Weights of a small contrastive audio-text model.
Model: log mel input, encoder arch res2net, encoder norm batchnorm, encoder depths [4, 7, 4], encoder widths [96, 144, 208], text encoder width 384, text encoder layers 8, text encoder activation gelu_tanh.
Training: soap at rate 0.00093, batches of 128.
Data: 26041 training examples, 9.8 epochs.
Rows from block 2 of the text encoder of a small contrastive audio-text model, named by matrix and row number. Rows with one number belong to one neuron. Each number is 500 + 50 x the weight over its row's rms, rounded and kept within 0 to 999. All counts start at 0. Numbers have three digits each. After the name is the row's rms in percent of the matrix's.
After each neuron's rows are labels from the 100 texts, of 14976, where the neuron reaches its highest value: "tokens" is the input token at the peak. Only what is clearly more common there than usual is listed. The data: drum patterns on synthesised drum kits.
# fc1: MLP up (text_encoder.blocks.2.mlp.fc1.weight, 1536x384), inputs 256-383
# fc2: MLP down (text_encoder.blocks.2.mlp.fc2.weight, 384x1536, transposed), outputs 256-383

fc1.357 096:461490557523461520481437490555571432505545464507411537427435490544559581456481527432497490546470546562505496517463449539499414563428514484570521569504544444523485513515508503510409458494424474489472539511571492490521463585560477472531473503521376555462408576507466503522508452541439550446567577474510534502436475473448418476468495524539584431536447445494442567501457583430498412523543
fc2.357 092:604523509532539373530494589522449554508497552421523449565495441538541478477524446547471498519578355523427408466487496451532607482464548433570498576505492437522468491579476555424509492505456574524396587502470465460521499434466527523614462583524498570541445539452471454555484396446492511550571527556502544542436507438551511466520543448502519482486416562471555458473542490559450588514565
tokens: "kick"; "118"; "low"; "tom"

fc1.689 105:476529552495567519511405416471383524541525559486596464518515428527444482430454512548488530518581547435562431439423542463416484459438531486529494424539537564461528438445417457474526485543495517449505464537459527542490447430473469514471543529515559449465565492475470611532492523503434483514523554444472493577422488445584532547581448535462481515551548543553504507583445443520474499502522
fc2.689 099:533492526449499482545546543510515453514451438526447394468492531605501554479547458542509551529607551567504552511533462459497484491568518445532593433447434536595586418462510508531555532560509464561536455435526463443482612543480575607492421462444512474405544452512425534542575498540507547412546550604443571541406472399599494483509516504529508540579551516558546544463438483440438539499480
tokens: "muffled"

fc1.698 107:484541455579401481585446502436418533463530554458521494502469507524474438446541519486410570414443499469466527565476537557484420508525498471512460457568432527421501426566530542424511513428579499476482453530499578408481549429460583517512505470538447517479492463458489488519525533520475436459439424541477516471481443423547515450493492431445489548488481527446517498450413477447529518553461
fc2.698 095:543407577479480444550495504441537441483524543502545465436445528545491484524591513468464548581561563493485476458461533558483504488574426411462594586501516525584481570450541555497544516613534553518564491505460547550543575549584583468546576471473576486555568566548504435457468504542451507429569436575477465610538511509518468446548500486451572448420501546547516503550493544444525527499545
tokens: "muffled"

fc1.707 104:467439506488559414512463594483469550451532476473441478521540537522452559515421411503437491425431584509479576530492557466451545516487505443510490440443561502548559516429566455543539504433583552423477443538599416474519530450577439521517608478407485392552513507515435494494523446474548542550556542579542449513456590556493465454466506390560394541485514524525444556500467515478513548555447
fc2.707 103:549563481460540509437530496439486492463408462460451393487454485532576536517488481531455525539460422499474446587537514605463548492571543504434480458482519464534401469485485497427486376529512478472504574560449487502514565589556528516435474489479484521523566468433449520434559437455462469478504439515504448604550530502529551428515450596549443477566481524489463520527553503430400532523464
tokens: "<end>"; "noise"; "121"

fc1.435 098:516444420498489507478560532480451476435599574486500544585507473579576493518553439488556479447528521466466531439586542518435440526418549477456513493441495520504517522523464462492497503453560488516508554385582435471553536561448572429472448499362468460440436489508506559398545499496566409440528454418548452459576454597521526490504537508523492534581562478504528565580556464542424444429465
fc2.435 101:601597531439490453466468439485465569479467512528435508462547446574478551605551463513541540459519429478579546525519470627537486489479537470508495552471496515465449564450556518352484398447497523503476545522465440587515583485562511538551519546534456451547554559447515554460469456426589436539521458443479553520522566536489537483554503423431422429480413533499492505469500494501466566500514
tokens: "<end>"

fc1.223 095:527579576522506500542524449515571446573531452495524505495531484551554562466533529477536579434492446456503432406548407553507445446418461551499508464504516448572451450439586546447515563418538494469484436482503486581572399532383505468461502531539451503438543494465546510445457471557497490466525480451504462537522475555500496544519413519568446469440585411580470498502564568492454507404454
fc2.223 098:426518415562510456486480600506424561485472587504486563482520465427509529521569480555555394527469446562545447450524489446499471575463467456492498458462527477509509512521464551472357625544443598499426468489487505583453558437606479469518497583481522547504448512412483521508502492545488446590441527560416515459485410557559513549444568480501472488563459431446433495557530436510432536503601
tokens: "kick"; "159"; "163"

fc1.622 103:452521513431470426539555534471469487478547568522566478444518516473525524489544543556426473512533474434560597557559425436457584530449421461560495558458423536600553481475500477448522526512496436542531421593550531441494428448522441517406504566488501489565433491485414564464537399509451492508541536430536494562468487417562553463517515524469506402412559541521426481526435471413521488521518
fc2.622 102:495569560516566492475533553485548516436504480494437553591580506459493539595536446480569494517512524493506502626419414533487525560485504434521527550506460424540514520405506584488465436511443475502474495482466584561542547443488537492379552548539565520478529558545489516482488527498530473533610501554407407515528562568448499459526537409437404459552507509585484552535459554412529428383559
tokens: "muffled"; "<end>"

fc1.580 098:449444496579413482482519554481506458509431507514579472415501484502446550520550501599480507515535439583603455484490428555436502459464506556575569470392498534462441434490577494496527542491487577530564514506541560504562514507551588450514562554454528572498555490479438511508529402527501465576505500547573503546475446597485506498406571468544573529500544475495486564533434466527466388540471
fc2.580 107:463450556429567462502551453554536496490513463480409529531474545449595537431552506510561435489492466542468436554548522546483518521570571498568438516541488521513409513442451512441410449512444486471446440444546504465448604534418434438492526548510517513465599581402533502470592524448534551437563498550485519528539553426479532398530459548495455538474517503474460551504478537443538517577488
tokens: "muffled"; "<end>"

fc1.90 097:425547454450559474504499578564580563510470525543452441408511431507524544522435408383440495492461542490531513522564464551492595538440495460420506521480459486512465511444497444558460532489431476537451499536511509466532488473503446498437549488490385436502490493511489525517547428544545551469490455478443484427496543510587529516544567535417582526454584576572432520470552443596517549479445
fc2.90 097:577473421471514442503544574430500447622552424445590542441405510455432486449486475502510459512589445520506379376455433510409486542504540490492515561480446430538437454457496496518542454534499485494408556567556477444491583425583461553492537496575516567425494485423556464549487576504458453450513575562522542480511443445460474467576551577484566433492478472490555501495522544454582584462585
tokens: "breakbeat"

fc1.420 103:402523542511523461496532528579550564535465446571513482439429564468497427539528517441563478514575493542410535552473558426465464507520525556619548447577540501568583512545541540572544462576536485555531502564503495534467518432434536602486521575456533457594543549448504481520443445485520589437560514529559517486466444550542564438577550469495428497439530606525507414484506443415555579487499
fc2.420 101:527456429419583531528503562594479410517497477582457444559444553432421428456504476498461531504525510530556525556418483545485594365450469561475504516439508616483445428525452593460520440573521487454519492365448563519483583535488547514560492513478573594439445511494488560520549482560581482482494502462531512552595563477467429424529482560481473518532527440438447521436532526554517579472525
tokens: "kick"; "161"; "162"

fc1.71 100:429552496499534531453543476451454560538502421508500418449511545519483493502350559425526520423562551556441517545468589482580551442543528485585499511485515502427536505561468548438370520523567518488455574452432524538555500429500426563452492556581487511517579473521502432580514518479483445492526448504558550439576490407469518521504513438437419568574468477558391472445457520443562473535417
fc2.71 105:571441550518542514506514486623453474512521487472394469528524538534552433515520522451567558552426394518544474427599458485472529441563451555490550517558573483468594423512538564465599527516517515618518517559429503490540581527472511545516468453507557513528461495468448495449503553537442493443457457535384470457517504494515519452459465543473451496496522562526513424554625481567548486461497
tokens: "kick"; "bpm"

fc1.766 100:540598468506471553473496467484531546565592499433545511486503488543544480449493413484506441487487474520493474554522525501417518586443482499559451420533489495440511454509568489519453462501486581489548378401540603489492554404437614530485535456556453490507425434503483423545579449519482455504472416518559575462413512542501497471553501569372418452398543466453530572555461413424566572451527
fc2.766 100:578546532431528472558440502535594512442579552478586559416506527456433449457486505525452497558519495551534513498500493539554559440575510481516495521506470500461438503447423595479477560530500392488363604507547567513469459401552574579489568547551557527563595478429540497428574545567585489468530674574439467554517527466444495530555539550527575505517420507567490456552476497543566511523549
tokens: "breakbeat"; "clap"

fc1.43 103:541556576464528423532485604527542497559459570462502480454533543544491584508523515514510427421484569551580423509493439511544555428493593462578456496574467461549525431568400489440460562566497445487534582546597518475368484485480507465480427461558526485494529553478501528439475535567581562432585518521490541460506456476551496514518509409619482481472590489451561432522442418515597450499499
fc2.43 098:499445459513544418552564426453608516495479516547472563440575562462583557532488443475491519551500455481491505507474535539422497492546420492558514540510453470440563520482480550369432536582449547527403546509524470575487506548559477555577514489592482500547471485454486561547513446452594429436596543492510620488552531443459493409551492407417476508511587501457483602527547494587373502530450
tokens: "<end>"; "low"

fc1.449 102:524458485476566520506362408549535514473531567550536516531400501409533417437524527524538427528519534468447485538493600483479522587481570503535571531494476444465520480493539503536527492494457433542493570447474577575566443496463542428454460488474556461525463479509490485582451542512446463453602512456536499409443569475579530510573535578581443525482457570452560542587463552428489549554606
fc2.449 104:479581443588503478502444554485451562531487521524417525510517545532491460493568428466436444575500389483544569480485553490526488439433527547534421564406528557479478585432486458390425410442522567536532528505510564551428550449543466474492477583496508461490503630487465569475567553452542450440440417499430480593520530502531545472494422477395487542604454466414568414534540505576510479505417
tokens: "<end>"; "thin"

fc1.118 102:473480512501521567433546496521541577538509489354593410396517405575466505546579601442535513566457444467464472547547425451462500531449604464490473534511501517488487461471537563472454445517551455507540453557593462485471520468554422498477421549532441572513458527473552515398450405484474598508472509505584516508550464542492479582475501414477566483486457479521572547492519533583452486537456
fc2.118 107:534451428481456394546541493481587455540469412477557545601439495437408505498462458519518473580500450514538445517430518536505570563478459620476465549491429513481485449394499584565439554465478438505424533503467558523414477449531449532468573430558511540579536543525508491599472428518466480538500513580457606562452490481580488440551523521498483507479532479523521429591460452453428472506522
tokens: "muffled"; "<end>"

fc1.242 101:427494525539561542538457470550548536521534530533468431523501490605529488475534486549419501578433558524423457476502519497602466492550585546596523543453432551488571418597543448538456512429571467481488566546485536543573466528495510577433512452530484454606575442460396476503499526473544551530525560494562452437435495463441403467450473484458489543427425550624477516509511486502587452489445
fc2.242 097:520534553534573420468507449528534508447484449552508487434518497561551551493462451507499480511518413461563489444471542507447450524489494520415569525408537507520540606472524506528506408551595490526432537463402462526507573560505528460531563565547493485505522446547478450449410475498511535393482444538582559559509441447463520524571413496515501541551449510536573468520441465431559545475543
tokens: "<end>"; "noise"

fc1.587 101:566583525508389570483525509511514460507431460547513435577430546516531438472444504567533560465533417566450474541521516482553588458412508531561517522456521507545432548414515466417432509510473472461519517498499581565530553448542540481594484432459545502410508529455559505514544496475575439501605457478557445574491422442464450475529530434572455497518560422441433581489491595603533499493536
fc2.587 101:433528551482605459553527462454435472486456475525556459529532425456518480597491545470428575549486464487531555589458539548527447548543445513433563524547489460491560461533490431528555458519490485592547577463405561500476471512459558511533554509523498554473455480532560520555507546566428525423539573440482591498498521572486504449536489478539451552547520448458497475475569450412551511501571
tokens: "kick"; "with"

fc1.738 098:459433469518535559511535429535514542486545511465475502545494446518477470512488452426491496423437563521475495459471585387492471465440435543478580470470484578518527475424538398539530437606493542480498563429523500497430425483528444458507513571400465586483497488464446491514449400469440538469510558565450525444525500523518528524481484528472471484548444565569572447503562469574481489577446
fc2.738 097:459505533559579506476542572540495432523580462458542565527568537502523574485513492526520432570543547515484486488484552489443521494516524584509393449510572527564506455479453453461549502546490438482471430469446583433538507468514567534465446559555490436493456535520561436511517467480566471382380525492453479466600420552602454529470550480425427481416448511442522556483519515498485445424589
tokens: "kick"; "with"; "156"

fc1.433 099:495522559445487534495445518530570500567404462468485457489491493473461500489409548551514558465496395482589475509629444580441468468491419475446551601534589518528491562482479562540482517528570461550507448544521503486561557505470537495529550402530512521460455569483409579530576560527426422511462594546490462468472515490473558399467454431531421484467541459491452516503502557569509487453509
fc2.433 104:445357475447614474462497447403476554522494449500431496420517494498476525464509458554484443567486538514588396562532463503479545540493544525460481411522514582523439518455553475608489529469513421479556564470495549483527481491531562437519463625503533457476480438562505544560436560469423543553545510505436506598544520515523496506561527551565523451512410504525530619525514525420542539536529
tokens: "kick"; "70"

fc1.355 098:506472538556496450559432582451462540457566404578451554473562487477598599572592426463538414529499523537536482493479476526562555470562469498512396547462452551588516501471504434472535573612528609442455542449408452573550564481466505410532464408604444357542532524470455483458440400489464478545601423504464496372521462548456562445605544563505451535545530434459553398500567440453447433573565
fc2.355 102:414510483508455553457480450561456465418415496519510527506489494458456505528454388414502566450626540464592431578569437565534391518499549437478396510471490551504477493479520495419397555586479564541455471438520533491523565471453586462469519552563529496485579599458513518465604524479461508536460529525392503578529500539501504517522512502526547524502497414547558491521413428517487554448459
tokens: "<end>"

fc1.106 092:518481488534458497467456483452469557530497570565503538491573522419498550586459436566481549484450489566569397509571490584559471484485531478469517502524565498442535551471566441513451527566523516445501436461444456484540497553467471472502487478545439600558531416484553505490454518490522495544518530479520562556544534467547554541560479406436573571557452506438518526449539464503396550462521
fc2.106 097:450485441434504476426531524494388459499408481481545478424430489473568532463593523460557489491542547442519550486545499505456504531471503485573571492539508526560523399467473478595492541437461489587507475508477558503473519481494484385598482417433450490387553559408461509597503525453491486424438463555440474542466479565526532525427516468519516429520508511554480534494473501424517551512532
tokens: "muffled"; "<end>"